Weights of a small image VQ-VAE.
Model: 7.01M parameters, encoder arch efficientnet, encoder norm batchnorm.
Rows from block 15 of the encoder, named by matrix and row number. Each number is 128 + 32 x the weight over its row's rms, rounded and kept within 0 to 255. All counts start at 0. Numbers have three digits each. After the name is the row's rms in percent of the matrix's.
# convs2: project pointwise conv (encoder.blocks.15.convs.2.weight, 320x1920x1x1), inputs 672-767
convs2.73 100:241136124131181119139126139119121132125111137044150123117102165053069121119141100170119195145215064135158141203081118095173140141082099065124165144097154152152127112134185107146117098135107104132131131085150121106103102155112085163129071053071128127100172125108130147159092104174085137158
convs2.74 104:090157115084075138116157100181086114130173150115126158161100152124115118115152134160165170123058146161133093135156070136181094164133108055098117153107112124134141163070151122159112152114165089146096084116160159109132127094083255086199115126159133162130049148132126112102123108128156138130
convs2.75 100:174123107086210150133141135139088133131169163186109091111139145124152176107109056069137120121149115089161130137148063109191135100094081075158144109100086152075171128130083106158094103149138129164110244145149133098137099109141127133154128093116194097043161104096106166156098164150120103127
convs2.76 102:194162139140097141106115123144124182043128120136093150147121101184118193120129150073124199125130203108149104113109120108189103093099118112113107152151093120143142120133158140140132132190100168119177019155131117098128177157105162139092129123129109138138129074057138115134119083150111144097
convs2.77 084:049103133184187133079124095120071145174150134159138105119182134167136141133152126110159133156153142169082187103120085098143138146098093117172159079134123160095158104102118150149115160121163142102128134096191132121121057186123139117124178136097097101091148122163115121078110171113174140126
convs2.78 101:021149156183130125134116162150183113088112157100122142163140121172176110110143147174158166130102179131097111129127109138109202143110092194098162132122099129114144144213167104139112085170143082171119090075191151127107097165061159095190134192081141175105139190108135114162138115130175119084
convs2.79 096:151140132058116155140114133131157123081122114127174085155101123129087202114190149158143127116113156136141132132161180137105116156056182127116147122124108163103145152137133140097166089130101129121095125134101109112089049197114097114126069100164167082165091184123108111127127123144107107147
convs2.80 102:200141061100194179112118104147203106051120083051132133108150156114131130108133096105106132133142065148074053085161141108160084107066076138169080155124204100085127108077152109144117118117093170151134117194116151103087110102170121113121091131152134107103070169165101131151123156124111079113
convs2.81 101:128161111160094138138083113070143084132111113125110154081112111141122108146134131167116027166108155108109131130122168127146075116185128175161122090119048145145155101102185089161131145148141124138169097172085073169125160131101140167136066093174108195211066121098143183085141122109117125152
convs2.82 097:029098134069078142171125139075150088136142169108162141151146097085167138137148122152166028093128039113080173165125167137125150095123137148127111109147133119117130105107104137119091158094168076140136039117134099117094127160120087136119173125186147175144096074131110104136087141136147125156
convs2.83 106:118132140155114170196161137129109132194145097134136137165158114127128059130135140146150036105119132115108140165144106105116104171151160167084140156132149064135137113121133117160142118148107135091100094179134110115143162147135124099168109162139080150105165101186141128171108158106136137163
convs2.84 096:070139108120118160130172185171192114081119155117108103146136126099124233137093140143138128092089130158119156134165164114126195119095138131140060115140031152157157120091135080129112149148140146120139151062097149099177086101190163135072067030127115089143100116152091089177176123114196122121
convs2.85 098:115153161107109108125132118134125148106091148172116113120117117081079170172071096145135123069137069069175143115107121128103151110133120106142117157132127150147088128107121145121117189158139100145148142149108124090136122169138069145143090096160128146162075072166131145146117120093105131112
convs2.86 092:176158167131096086105071128121111177139142156085122146137183146154102110153153125183144048143108080169149078134107151103049145155098171168132133102154131135172129091091143085106132156073067181105115043093153139134095145128124076109104164155090136129091170128137136149157116120126133102111
convs2.87 098:157079078127174137206145103155100097142185111081093056168174120154080181176173088172089207101086159139149115146075131183084129167096147081060178090158073190155132136127169104117133091122156116161090153068101109128153107150143144143137079099099148157124084131160102128143057170147154109125
convs2.88 095:111143108132131167117075089134134164086116135143128119211107185072131140113103158137130136137117103101116147148095099147124151066135117121134069110115138178169104068185116124126106085118142139118133136169083118177156180100148113146149163117119114112185098195163119136146141124110140142146
convs2.89 100:203091167097111124107110146127117146072168099067154194107102130121087132129097126152120133141104115153084107125132176128104176113064120068126119176132074115184111161103157135129115106133092133152107131107108129072170193100141142167106053061165102076091085143081131115143100126119173114135
convs2.90 101:071113137114080122093170157141215133166127153089107127112119126156097100130066120148134071149146064106117124100171183118121189135175106187119156159124092123171121098107149139114164141110117171183088145167157119122180090095098137153135176197118161102126168079092098111196131148100105146112
convs2.91 096:163104109133110134133129134152128099140120081142057174078098083109165115085113144172100134151118119155082143138126124089140029159134142115129083160108182123100147135121160169122136119107098196108171084130090100058129093131160171160152121113108146096092087163103166142122141133135123107127
convs2.92 102:131111145100070126160144136147153148108190115133126162115147151139157127135088173104140095095097073128093115116173117139179194165105123086107172147142124111137117144112125167107138147132146108139080091109170142131103123102121086121122111093140068137052099069127148126084100103108135120134
convs2.93 096:153148138134151118112149160172165114112133123156087142177098148104126174139099122101152097124112110091100103116143151123192165150121083179104211159110158109020165120087120098091106157137126110186135064151139178195125128088143112127093120057083128131107120188106057145133109124107140157139
convs2.94 102:086162105185125115093153121122187111085119076154118175172165144098090135172115168134105163189154029057101122093115102135123165100084055145181135124201128132142119140161173110136103174120101100148165150112121111109115140088164136143117164083159164186081195100085171130149149093146109115097
convs2.95 098:013069122149118144089127131135138171095152113180143111147143132094122056106068154148112085131162118111155123124121122140101176105187079159103085083133107139178156167162077079119162121137121114096156086082192156085189119157128108105193159122161139138137162114049163099146132131145151140122
convs2.96 104:135127143147144139110124104164093128124168081152112141114134126159142188149139160131182211106142120088129110125099079121158224102097127153120131131120113134068130081137122152180110102141157125112099159120122148177069120158136147111077091139090074162174162156108114126084096179135142121170
convs2.97 102:040109109136161121201098100121080160136107075150110093105118109087155100130030092144090037115174101105113095112094135104122183087081172152121139121164191101052126155091092151146106156086133102094180095126042108033099149131195143111154154130117096131063111106141179125148084166163085100157
convs2.98 088:087142147072116119125105100116143125034139103108187123086151168088057120102045137100113042082070158166154106181145112102084211078088135136114120168143202124186131131146102173077165126111196181082080130083097131075156138060143122136116129124173112183064163118170072133150113107099185148132
convs2.99 095:150090149079134104115119112142104101125110131144119180137158113154177176121139100153165089160124154165093123114112148102151153138131145085096108118130145134079126155151115098091129159138187146137189116152111110105127096120161134091086108109092107121108070136153172081136142142126100087132
convs2.100 099:190149110148097144080098134200171180102139136124132097178131112076108141093192120156108189164121169129102161122085177103181093159173172125092140122171129098184158165118124118122183114142123130111112192189178136138077159106103174148097095139116142106219184112156066104111077139087166145155
convs2.101 095:102126133150124102141165136143095195159082104152117075130080184113122160096157141216112123066130160164049125094195163135148178125199150147135142148141155108158167107145147096104142104127161132111122166218143144134171120153175161116121167137199145141162240101120131200142134117085126165114
convs2.102 103:198112149137116131148157101104068198158162093142097116128127104115125160145134161147120052131084213125117112102110088126095094138141159123119161160136097063142115101108120130127126137096136101087161099118131103131126153107157138127190122098064105131153237137110121123124128163116114184141
convs2.103 094:180196110103169172160095113115177123156082104177158139114080110109070081117146143145143111117103131139128175101114146129144125122180151116185167102102141110171153118097163167132089120120083099144111097135190143228154146085117122147146138114184135162114139155160099137080125094125109117129
convs2.104 106:153131170135204118142164147131082112111135168163125153167163134102104130152121091129131197145137168142095143080106166115060090174187225156214207158142148106158135087154108139132157112135162081137089170197149099114136136121132162150103108078117123142165121093118156101136128104116112162171
convs2.105 099:177106142134107112133124142126203177089111091156121130122098130092104064146111107146101140122158139153170130126137088110070198082153123132059174150146134099152100167181162139154118053114151125142127117177098110185154088116105115130121151156115126131098126184119161152116160107124151137106
convs2.106 102:143088135128122150137104126166086110173109128093097096130127135105121114135136168066105238175148150120132136101128070137148110147103115132041181109161185154191138162167099155130152162111113134097146133109143139165086103094124132127118156169150155162090139178116138112132145125092165149140
convs2.107 111:172133145149111129131122133146162165124129154156166132104089094104108101112162137111140083165108131157143159131130116109108117181102206163129113098130107144151108145123135187148130170151101131153122100131179147133110127119145078091097142013133138132056183115102139152087122165156170162094
convs2.108 101:143114177111131149156176141136119119129137069104132165109133150141110097113144097082128131105120139140069138128175122137185153121178103125102143119096137120177142135131158151121149138101135167079088127147185078119141088143153158124148125139159175151099147130057146151130137084137126145111
convs2.109 109:087089119131138118130161104196089104132114158176099161125131125154128152085148143219142078137149115073171144105137130136179159164146074113167093151101144110115130111089158103110168152111176141105122107115103118175183148108089136146115048015095146169105156157159148145143136101114153127145
convs2.110 102:144134139095112143105155129087153163115114105094135115192096126125061166138103147125154108088115136127157139113096122107154094157093147150127144104104115143136128104109155138119120229160140151048119116076133135129151074108104143123132182176094131184091142157147173081194099168101089114143
convs2.111 101:136105086110160135137119165110126105128139099094133112136132111118122195095189134140124135149109210081081125100153146138134088126140110086116167115110147142073138084149161106112137165148097100108101127123128121048125116103158182115101115103095113166095088077149145135109114098145134156067
convs2.112 102:160132130145114175191055128101137132098126128160164142113143144113068119097109154103084075183150089178120163140083097134108164109154071117146143073075188106160129160097147098123176126155167149079132122079133116150150120129154112157160101113114089137055083085090103132159075146165125170079
convs2.113 101:092073120133159094053147178181057128094141088166099165096155155137087074119146092113111208117113222068113086147128116134133073163128144093104184116052121099177162163173148114058131147141140162112108171156110165101146135093151118138172139141145133117176106159123138108082171120138137121188
convs2.114 096:152176091078163073150148080190101165114160150136142127068088111143078133157126130119099177161161125131128108121134131104164021128097199105107131097145155181220123156177175118117095094129131107063079092139101120171160127075146143076143082144126113096135126176117134166096103186119110099146
convs2.115 105:094120196128147104101170041142104149089122152154129119134159128097119121126135148134139034140137135109194134153082143114117055124124112141148169151108132131122119137114136124142158158119137161108144100117104126113151179170171095132048132145085163165082142078055178150132118150120135135115
convs2.116 096:158129152146162147054144132115082102080147162109097111147120138077181148125137136159167092090112099150089099158133151134136146129146119128174141108107174122109136106108094122151145048114093135113094096127093121022117091137198125113146128132177086124091097155183065084144112123125066152140
convs2.117 101:067126050084133099149097092173123138116120083125136135137178100131063121082099123148130124105103225096120168150118121133045164121070096156116191126101111117157111124163104130158169089150153148096156098077078123162118150139160147127067184157080216159100197160114123130125109108115092163120
convs2.118 110:018195089081113083172228098144158118195144147156108138088093137095152164159178101193075166153128062138132131143128140110116153169109091137149164116066044147182096132139064121117121191096069155110072097113163096144163128100075109131116093107105098114212113077171112117133146088105096090111
convs2.119 103:124107114092117139179110126155103079115112130159135111186134146135089159092155152113134180138148217128165161119099158182133136123102147090105164082103098162165121122132069112086135142118128185129102133189103127212126170150110170117135098139092130175147149044139158103117129118158126117121
convs2.120 095:015141113125143093152138113108121171134144108110132126095158131117063152127123120168117101081146122115128135079168163141220145128170111175088092138063101114157121105143182065149174147130172114161145185127165122187162125135140110171144140136112120117127157131107110141225108094124097134142
convs2.121 096:175080118113079077140165148128087112161161093130140160104131152132100093128134153172159168109128095090136136130095180141089110125163092114092146114137141102177129156169126087116111154146088157124133140150108130082133133145233122130026126097136143107128110142159099143090163115112141182050
convs2.122 097:109173165161072075137097087112141137079127106097107118138150128126165105120091167090189090130134092202095099116073122135127085062156106150113077094113137071153149105128124173158127130143174086140095146173074116110154143103107127100118125135158136094131077116092160088092125074118108141087
convs2.123 103:092164157097100165188151120134112163120104187144125151143124117123100105116109130133144091121130151201095177155143153107161183145171118144110161148155168220178155115100146119152160096129096054145122084091129139151140112114217156120114121145131138175129193108107154101128132094118054123122
convs2.124 100:138168153074095102151175106158131102127131122153131132133116137107109044127047125173066213124141176089113145161199132073115098077127120126148198108113134085115132176133128157149142133161048148200144123107162111114135090144133115115100121154124095132175107144096119166066114123137132088072
convs2.125 097:089125122056068134140107130079132154094108112129160088116101120100040131114100133145147154155158106096156138161131118119179127093143128152159107143171110116097145089131199154074159080106103148112129160076117131142133152106144151120072133159164144132177107155142099129122048160122143123171
convs2.126 103:160163104128057083144188117150144113133120130120125158122141088160129153144124138106135222119125104101101124124110160130135082147183132144084075111117147085179148152157132159105165142181160209062144073159063098130117115093135144114136146132123130139174137184154131085156088116117118129114
convs2.127 097:079120147072091206156157149130255064040114057152113127116106124107124077096117115169065133124182217110088137148102213130148196102095048093127199158151175147148126097104128145106143109145086110148117091122108131182073156112166112092134135103142075131049128146113072139168155136116054095117
convs2.128 101:038059115095164145087098180108127125083118152123084135078153138187116112131171122182134129086112145114114136128114101134108150115144130081165112069116172124161139119121084132116134128085045125106117062119126120122116155180181180078172175078115085152094073205218097140102135115158123137120
convs2.129 100:131160128149087123157161127176088119148146128119102129125128128102099108126074139117113052112119052182146124146153098117071156058117141127162072170092114147121138131085148104156104155134194163139165153196152139148118124056142177128160114140126104162169119134176117107123083126115138136153
convs2.130 104:131180170151072094143137107129106111154122104086141134133065117144038137119178137138145228092104125181135143098161078131083122154170082152142114143117081128194151163148087116126084101107167145154168137146202142171146145179076126193131138126122132143161107138179101116117170163125163114166
convs2.131 101:229177096101169103086127106134115184139122134072087154135164101123175187105170130179111103108118108137147127181098101137101090096118175100066120152093110129080066126112147140136132118095104131118153084192046084089125093154099135149130093064144116116136176095138142151139124187144136129171
convs2.132 099:182173124070146149124087138115117089186074115074088153120155191159100106133166166074191124142112108145132104126115141103146042137111095117108134139177092116168147127152088146109112123147199132128075124118069109216126136105139148144140131153097099122062189092108088125128109089139146166111
convs2.133 103:134166171151178085152175104153180103111136141114132148113138126117138126158179131091173225098111078149129132124084151110106122146175152087129055137125129075069127138110117142129150107100084184124142095135199135070100134045101141121115163125162128131172121169141091153113094096147076141108
convs2.134 085:207115121127065120138110174147156124129145132105141170132135116122230093127073131092121037108181145174095138162155150164159181095165025103075104093138231145078097126110158129130131126137108091109152134100125129084195141150158135081133155108142110126143151115152108107154173102121130164128
convs2.135 101:098137130078188106101115150062149084106133174118131120101114123084128132120090158143125061126062117136115092102147173131102057093134120121125188161107148053148098190189116203083167107137143151149077066130058130159150121122166182114119119115115160076184130095136075108110150136128149177167
convs2.136 102:115140140105046129171126106134042115187124117136150122106144103077065102157175068159148105122134189089191145147136091117158127100217195149124144103099111107139152097127139136111086150094123093133175139104214128177126136098136071147173164153172101183158149169114135152096132109109153134178
convs2.137 106:142173112148156116163192132140162110119129149142105095121145111143119189124093140085187134121187126139106150115133060168115073082118124086107153178113154139100134126132113168164144163140137103134142139155131164114187140163151175086105138160125113139079147104128095159121140171142079116125
convs2.138 093:029150137120100165148136148127055112130183096178131113084158171123163123151116130127181237109084124114183158110158139138163184106120066109138192124157164152059157123149138159157123115135085093145147194129110177117168203103171209115100135113176080110163143130145176133133143153112114104146
convs2.139 093:148083181101117135176144158139115145143123155162115074085134138127154101173048140169131115114101140047157123137164137111174127146170147122137148143128177121165132115088136234136123096122142135166062171072111124133126085111144101149131066106140125131126131066155081133107153176131123147137
convs2.140 093:145126118129115178140149117146138122110115142124141146115086175151123104120151126161155160160088148136160106129149150105153061149106165086079143203132104066000110118114113142110151123125111131146138138120166131156160086125131120106111096139129130125089064106095122127094103126162139081146
convs2.141 104:091154188124182094120170159162058160117159144089115123109123161151128108152151126121156078142130102101136127140144094056129066189122126128128123115162154123130112119154086100120113052171159108067104083188150182083087157130120138144127127069119106131152129126140089107118157115126127112109
convs2.142 096:054178157109128157116104055085146099060127114164151085172131135102104102137133169129081128132116088115071151152137142098151234099102091113102176100153093105069100101120031211130111189109092122110141138115072108087103126163130200088119141179099119114180098075146142154134137101138122075102
convs2.143 099:024171147161174150146150112121102158105160132138130117154153137080064145126172154131163120137101095151137144107108168114146195092029137131060222132167093113111141109129158148172138096085158107101119131115117173114134098143085159133118105107090133154155085198131117146161120151124117111121
convs2.144 090:125171148146135147140174117162170129141139142089142129095126153142092149113181146128109176180122202141168129099092162143122133123138125140095120082159063136200148140132158156122163175125144110133119149154119145192121180128059100135100141149101107143137158078158161139169065104142163160154
convs2.145 103:134149122106105086199080111079189137083098141125068157095115118150078120132127145129147040128118141113124125160114126158127168135119071137141111130121184129086130122161183128177167161143095074130079070121105156212128164134153109110066087127108086180085191129199166088147099091122132159120
convs2.146 101:173150176167138154171133149142120100187128145109129101166129108127148033109123115181154001138101108130114077135153147113112150133157140100074149114165170090124162112139172073127150131160158103114125171119126131129088179135146154065139169119169150160097179102148121151130116110121178118090
convs2.147 101:016149095162134108127117102145123129089078143148127148161112140153124120128106109117107094131148101143155129110105136132129168108139175124169077097137134081158142087181082107115119118129150095183174171134087140164159101168090129120152094131114105108148171160124125182128151128110183154119
convs2.148 099:066116167166103124096179128211095124162159122161135106194142195170145123163182133173127169153130143117110148174116133138118074127059126143116172144087116153130145137125098102123134162138167074133141160120102112150140114076109151107176146105100144120125120123106140159161057145144170090117
convs2.149 087:094126109077098145181160179123145120109111120123130225106162111118116230146168109091127092048123200135130133145131125106099175112107156172097198121113132105163137216118103137127124112176168154140104118086099163112096096138130158152140117056112120144126072050215087146090155123168104146133
convs2.150 103:086124143150151130097109111062087102115088100076148130126106072153101109081123188094121014123108149131135121127109122114161185135101103142112210103126122070188115051108110156100128152120152110111130169104168134113073119166137080124120097112075116177125158125083113149133106114106149099132
convs2.151 097:198115134128081099138158108132121163106143154124107084137126168090177107143124088119151164140196117134143143155157175134095061150086086094136186159102113173023156126119156206128141146159158150106092148147149139099109153108127160143102187158116150118130076173171138196130118134113145100117
convs2.152 100:142129110095241131122117101076169087120081085107115148159182161126131091133135094080099175150127072092159118084145123091077120139158147162135183136125111107035145173133072104121130151071126122162132100131088097149113159135154161092087156168147104153119181146067160129110107136108096106163
convs2.153 091:155074102139119136098153139160136116117147156118098143117137152149162130115163115105134188102092190089155132122159165137095142188054205107153090114092130117100156181144095110113120129147136150065086131100142107038140091133146129102131079075111132110142020114135144153105135112121109154149
convs2.154 102:170113194126102116093127155135102142138169110101130174144092125071115145101179131095157169095163180152176076110071056143144177170065161090190141166117141137136150142149162172148124082158166108159159145108077140095175112133127102125125072047100108131150088160183118132102109155151147117094
convs2.155 109:194070172095107159098084133107073099109139101171118140154100118118117148147055176128037138073152130104125138130148149164175083148134108067114158122144130139083169123094149147090115150119135123085137121163147114117103097122135110122148147141152097138101108145146151136138128111162173142130
convs2.156 107:031116134148139149095174125128113175119140088055102125104145140131133127155080096144098183094124128167156139155079140118145249080188126150081091112133112128150135130140190107118139114133127080089161148147130106185115120158146138152170094207156116063188126126169159130105098124123154135090
convs2.157 098:077120127134157073086162144103181165132113174076123119118097115102180140125143107086094189140115142124136176102186129133227222097109135112132119108154111101069125158186123103076152125144150150124106128135173127188097124130090129109113093075118165162146085103128141128130143119121131136128
convs2.158 104:203155133116211130132085177132180092155081132156161112071145141175083126152208119121215130173081160112140096111120120168099210111157075127132151092119099103082144132119086153119125173158086138105148156101140124122098130140106110102184122141183136147103198168158166133094114147131126099160
convs2.159 100:056108116098109106087145159109110159191140146107183081132144131174034148125143079086131147076100145142141145104116077123160196146130138145134086147078139127200065084149127070128106088067132136093114136126197152109122088140092065116136093116165118141119075110067119118116147101112202167112
convs2.160 097:115155118085120108104185128065095164125159128064108115153145150144107121122148129098135069117153083107083138118133107128119133154133115134150129160121116123155134115160114160088126133119061174141117144181121104163136180209069134101144130133134150129118134107099171142086092138088168145131
convs2.161 104:176118166067126184189111145117199110087103111123124169158111137094083156118126065144089124108151158191177098157159141105129153053133144092094159095156147144159147099106226179116120088146109132155127163074132076125101169137094077160118100143140149145140072166116162111123118145121132057120
convs2.162 109:137104159155134154169131073002167157068158122118074115097147120151126156103054125138153166089116173038171110148119161171103119094116138115133096149088183109167141146117145063127118149131164106152142177175136125134166099139095127153129160105092093132112125113155114110131199145146078133157
convs2.163 108:141149143155160095112053078154112121154129115127104131143163139111087103161134121134144047145101164100081123135094176138084128158172061168145108130133172091112103141083155082103152145122059161114143103158157142117076147133143079108189142173118135123085177169204184124112109151126128119105
convs2.164 099:079156166154098153122071156161082147167086115104153133108160130143100147084114110106157129144119160164138087144178142132212135143057127099101172091150136079128155196181110132112116082110100113111160149138142137130137092105159178158097038144103150102107110116134166129129081137127152080083
convs2.165 100:100157094134178129114106163129135148100118070142117143140161106091122082150092138164144167197153115071073105130078113122098096125100125130225142133173140145116128122126127082127139118118111146147135164120146095120107110132122223072113114086159107147100105129061149172167151123098141174095
convs2.166 097:121112176102100141105194135097094105135102130136125130159139086150153170139161131165165154092146147158071113143098146133108102107113113102163120094162108164090155132152087097080134103093120118139124157146085145076159169090130128109111102145140121134190122044120121158150109080125135152113
convs2.167 103:084098130135191071136164144119134116145164154170155160158137112136159075103126103135101139149105075098128125088111104151142148132136119090084093143148140121054120117128200118112117117167111116129153144088179109092132144190110150102107145154164147139158225105152080094117118136129145090180
convs2.168 098:173101120137119186197102184120091122130135136145112118105103072185140180103184158107109154093037132116097138120160122130080200139127121139146103100133104061124141122164078132167160126122155094146068127178144100078156146139095096148131104159125138117122124098106124125130132109136132150138
convs2.169 087:127162097168147152098147093139120135091098127140120130126072147160108127091127180072117165157101038144088199176106158151091119130069108108158106099114166150114145144117092176100119110096097125113069167161097131089139084134122088148137083129133120074179104055111103111141135121094152157139
convs2.170 098:169089138120158149160202162142150157099157152099092140142113099144140130145146116119113171126102159077123145119110118103160164161040121143145187139110147128109178100144076118119115118117086100125118143163114101106137089174106177130112154082087081121089105078045137118204109069108091109137
convs2.171 098:085134129127175192093116084077095123136130146113107095151094133143148134089166092110071081120070098144156146151159076146150157196054172108168097136092090169138151100161152155117124180142123133128056141138098144127129142175119127174080074104115078139165129135149120142143116165159100170156
convs2.172 095:152128131107102114157173141140166147120158118139109145096142112074048153092149183151087107110104199152181100123108121113150096184145139167124179161093129102155174158051151126142156108140130117099123173115154119126110183135150140077107087107136124134107096140104161164155127135156097145086
convs2.173 101:086166149125079134067087161084183139157125136034091141162124127085114078163121119098128153127156187109176124174069101104155166139126086109185135104137132134187152087128165151154141161115070160137064168100088148141093066133084098118094123099156135128158129141178136119137177100132066156158
convs2.174 107:213088142115071196102147134115029126107112077131158091119103133155086039135158147091079040083137162123100155149156113104198049121111114087117122109119143139149146090152114146057114094151118171146130106074119140145172121091156094119121133139115126117146095174156099135097140132139174122116
convs2.175 099:118160129168167152102119125068076150150107173115126133134145124164122179133155108123118115084120185141136106150090136096185118142049076139133183107125134159116116134123133073116116100148121118110111071059140131149102129125102126140140147158100118109119087101000160126124122138106130142126
convs2.176 099:201104143175152168150129064142189102140145117121108124156121084132193156092152123103146071124126086162082133123144079126149164068190144065079105142085195177003146088153135149133110127124106173134185128110111139058117109101171110112089156237128148106054126079159088146121160128138134077064
convs2.177 093:162137152068130107141112147108155134124109092111153099113051119069117143079153124140133169113065118066105159133144138159138102183140117135105142085070188113150134128113147137131154094120095155153155165092117110128151120118173110131100081118117071099131130118130120137142060148171188126149
convs2.178 096:211141140158189088127140087109199143115161136119164096156136147152157137126151107141138044128120112120110183185125143125153077096100164164106123126124200118125131069109113122155150187178168113087162155170211099111131126128151136114167160169042133113080070114163154085164071116106135112085
convs2.179 111:210140121168160161123098063111119077106107146117153153133146122064158110187135099174147135153113148165105105097161197103135088137052174118143138143151134069083142134170129104129125170143090142126125089141167123097124055171139092074109155153108158113099151083096157106124112132152118109065
convs2.180 089:138128123138137099184088129119163125141111103116089137099141113115087147123171116100077102175154125135124149127163153157205155114182172180112203106143162091113125162105099123158049134165154079091118084132108126164153144112093125106067119127088158160127157123123151140155136131075152078157
convs2.181 102:098149131135057125126152174158181132130132098112125172096142117107142149093124152148112100067127180159094140120140109105162175118132088136121116115101157147152119161080118112165153149121104137114119167107146163094123112110195124149135178180155139146147115103222079125144125150138075130079
convs2.182 112:202150187180184105134162139058147065127109192062130191143174124137206093144096103139127177117098107174130126139168114144211125136121152083083144101159095095106117140104134142124123114121123053090105109137151140186109137111145117121102141102137150118084137052083155087142084157161095129134
convs2.183 101:127143151099167103149106096099069128150090131142121153142121108110124136146106148113117079129196158073180167137179119146104120050136198173099073129206053125050153117111125076096120094180140102123126177121127130136158130149121141150120128137093189153146169167131089138131088164148146129133
convs2.184 104:099124101166147145093133139135052098145143137142132146079104149162106101150146129118099048141144142105207144130094103137199113116147200130160203137162089137132123149196044123135151117157127154097090166146230106120153127133169128176095134114102136052112169080088176142149151126142083159148
convs2.185 111:094139127102166153121185122172140111161180095065173162144096132111121131139127117162152184152083153151167130146082076144116110144122129092069146156117066163132145112162072096129098106113112105111093154081076119179119160121174141172136084096114170132153181159076123118188101095104136118148
convs2.186 100:185103092090113168111048141171092156102081121098099173175085146155068067136112104143140087174140115080162089105136083126170118127138200186128057140130146136216110179170168162106100093151162137088107128103124191157091133109120145149082142062118127155149142145127091124123122086101158148126
convs2.187 104:147116157137124109138128108073137160086174154125164128131134145089096112092152153179160079179097067106125098103112177154147154103115061150116140153100130144152094137094131122145100183152178108143095156150059137130157160109132160175124121147134093110125133250089136131172104133138114176157
convs2.188 094:171122104100098107156114111175097150095121132126146139025156152148109120107241144179164212130060171092155140168130142124137093185144150055158122156141196116169157141081177114136106131142142128157116084086134128134149110154081158134133181121130138125218121231125108190156103129114102136119
convs2.189 098:133132151149078111067157185133122142145127127087136175156134097140091110157128134098105123108127177175133122068130145144154120152094116170165072156129108112103152155170127129118134098144129102192127114139134100090145121127170117180072084147151175126115087096003063136106122130114167130097
convs2.190 107:143145119154094114118083142097141158156143129129155142132125164092094134133132107096111141143121123139162118134151158149087157173162068138090086126152150110108135145118112148114155124149098098093147083070084172140099144097108111157128141155156139132179080162115117089135109173118152132124
convs2.191 097:131106167077106086197086147145119137106207106156138133184121119121118138128164130123127119089099188135102145127117147109130166143034133131152151120094194156150107153130128104149099143108185131101126068126144151134143101142153154155150055039124118115083075059119120118153146160155107114115
convs2.192 105:125095110109117102144149150161122133153134128144171080138120086103141111128117198134127079172173184136091161106118137116123124132130132158137124131089081152103150094150086180160115134119183099087140125093078115054141077127127113156117112121155125146082108129105081098111174150130172096119
convs2.193 093:131179096146190153124129106100106109155090162143151134149156097077163068159092133120146022129146091184125163113170132143152107134141191140140029135105137065060111130135064127186148137137096132116169187137111134056126145130158086093169131115108123145083104074079146087145168129134128131094
convs2.194 105:174130097154081106104104175195138108144130114084147131107116118131145114131087141128120087123134089077157114143047071097138083087208088114117133121098087138115108108152112119087136113129180078137164201159146125093106196106089121158148154137155088108108136109087155132116156102090105148115
convs2.195 097:096114135123153123206140116135165110091167169110115145097091199095143118138130105147112133123156132145110118177118154100095216136117071154136101134108212110200104131103124216120167150155111143118051125110106083149129143128148132143154055069164130159129161102143082152102098133134118142126
convs2.196 106:186102137163082108139088152117116114132152162122164126136128126164137095166136146118147111107099169090119099156090131168185101128165124113083148151158178116171140141059113126136100127163134119121114168140168167067158063158138130099120111198107140104126142066023136096111115068163135128145
convs2.197 093:195135112107112144145087132116138101089128117215058107173147091049131125163098140168123165183121081047155108112096131132160141152060146109114120111138201064055143110103155227126108151151154141127187087102125098105130151156144128152133119119155179084172043107140091126182132097103088130169
convs2.198 095:164124069071043150118096140080077149165182132065132097107128155150111132176135134170098117087157186142086161126161172126110164119121133138152159105123114118160120143132113177159096097135120065186151166166101146103130157121109105166069143107161156142109110132079114121102106112104145080118
convs2.199 102:117071128125124141112151122134175160136087185137118162177135122130101122136070101106152137109149135158115119091122099093102116125119166137124132144102095103091121108103123133153122144101123166099149117099117135180102088108090110147180206147142101134182093083130090115085102153102135157157
convs2.200 097:142204111134096150154097178113154142161145101125106123132152118157119087151154101145135131110122133154145119135121145112107093086255127117079126096099160084135107123187127187117127185130113133155141150088136142137147164123093116133092107222174085153175089078137146149119134087142119122155
convs2.201 100:185130071086179119154183102081126098136112115158167103140108154103168158166153126086109129131137164115084139078116067134158162145174192135158133123080100095121154151131038128111100052136103147125094104096164124106104099144101103125170165168108111149098107087186181125142089169121137152142
convs2.202 098:136144118122135146130137154124098129093096113134111138130132137172137107127169112090085106120139115116067117128096184116176095164094065129151124161160156119130146137070173161104142107125113108156100126172111106083152126098163141143149116057136197122103083183168150099125127080161092092127
convs2.203 098:164147157141183140122172133141106109187135117129138168115167080160106118125122091093129058125130154110193149076142141089081170146139116155104158142151106151149135163062044152126128151145155126153134125101111161119133167194153076127114134122113093165112193049055135121125147103127119079121
convs2.204 098:092141149105097127098109103105097146154115142155143134134151108137109139102132136078167050145067041169141132110113150106087073148160138128172163116085151140174096096166118156137125141110099220084141112172060101159158181122157173110103103120153185140085137182154151148143115019085151118113
convs2.205 091:023118124109121077111101114115162159116110047155145154113136119149152099161119115144122138047135135134106159146162100130100168130104123106054125117099154167120131165118150132155140146142157122140129154150090122083115151149174194103167135121158149110098181111179081088159136087169137133133
convs2.206 100:221121099134162115212156147117065093086092165099116102131082134177136192144171127130118242132114200135171095158090152161146112202077088106072172092140112095075101123120152165150164088105158134177112104163110130107139085113137127116111092122104130156165094188179104110087095128109113149177
convs2.207 104:054138067158106113108144159241082129165126138190161110127129123077115110123093157126081108115110149119111111158131114124134175143174135098167156155081135175150180201123178125121126111149173122106143232127145153125144133101098057154156141175154160162106166108190110154070130134168131116141
convs2.208 102:209125141127187065069102088082168157115109131108148101175147148118138119124086177144194104152154094107129108102139118106128099115093143171099096110155146119102133151105158152133142167088186153086119116108077165138140148094136136081142112094090161150100126115159168157085113163124117111115
convs2.209 102:097136154106162132165135103099031147123114132117124117125133117138067170123184153151108181126083085148148116139107165104087107133089176159159191126105141098163159140145177113129049128114127134135104134100143125115134103084143130113111120062118109163082153132146134135131080113124138158104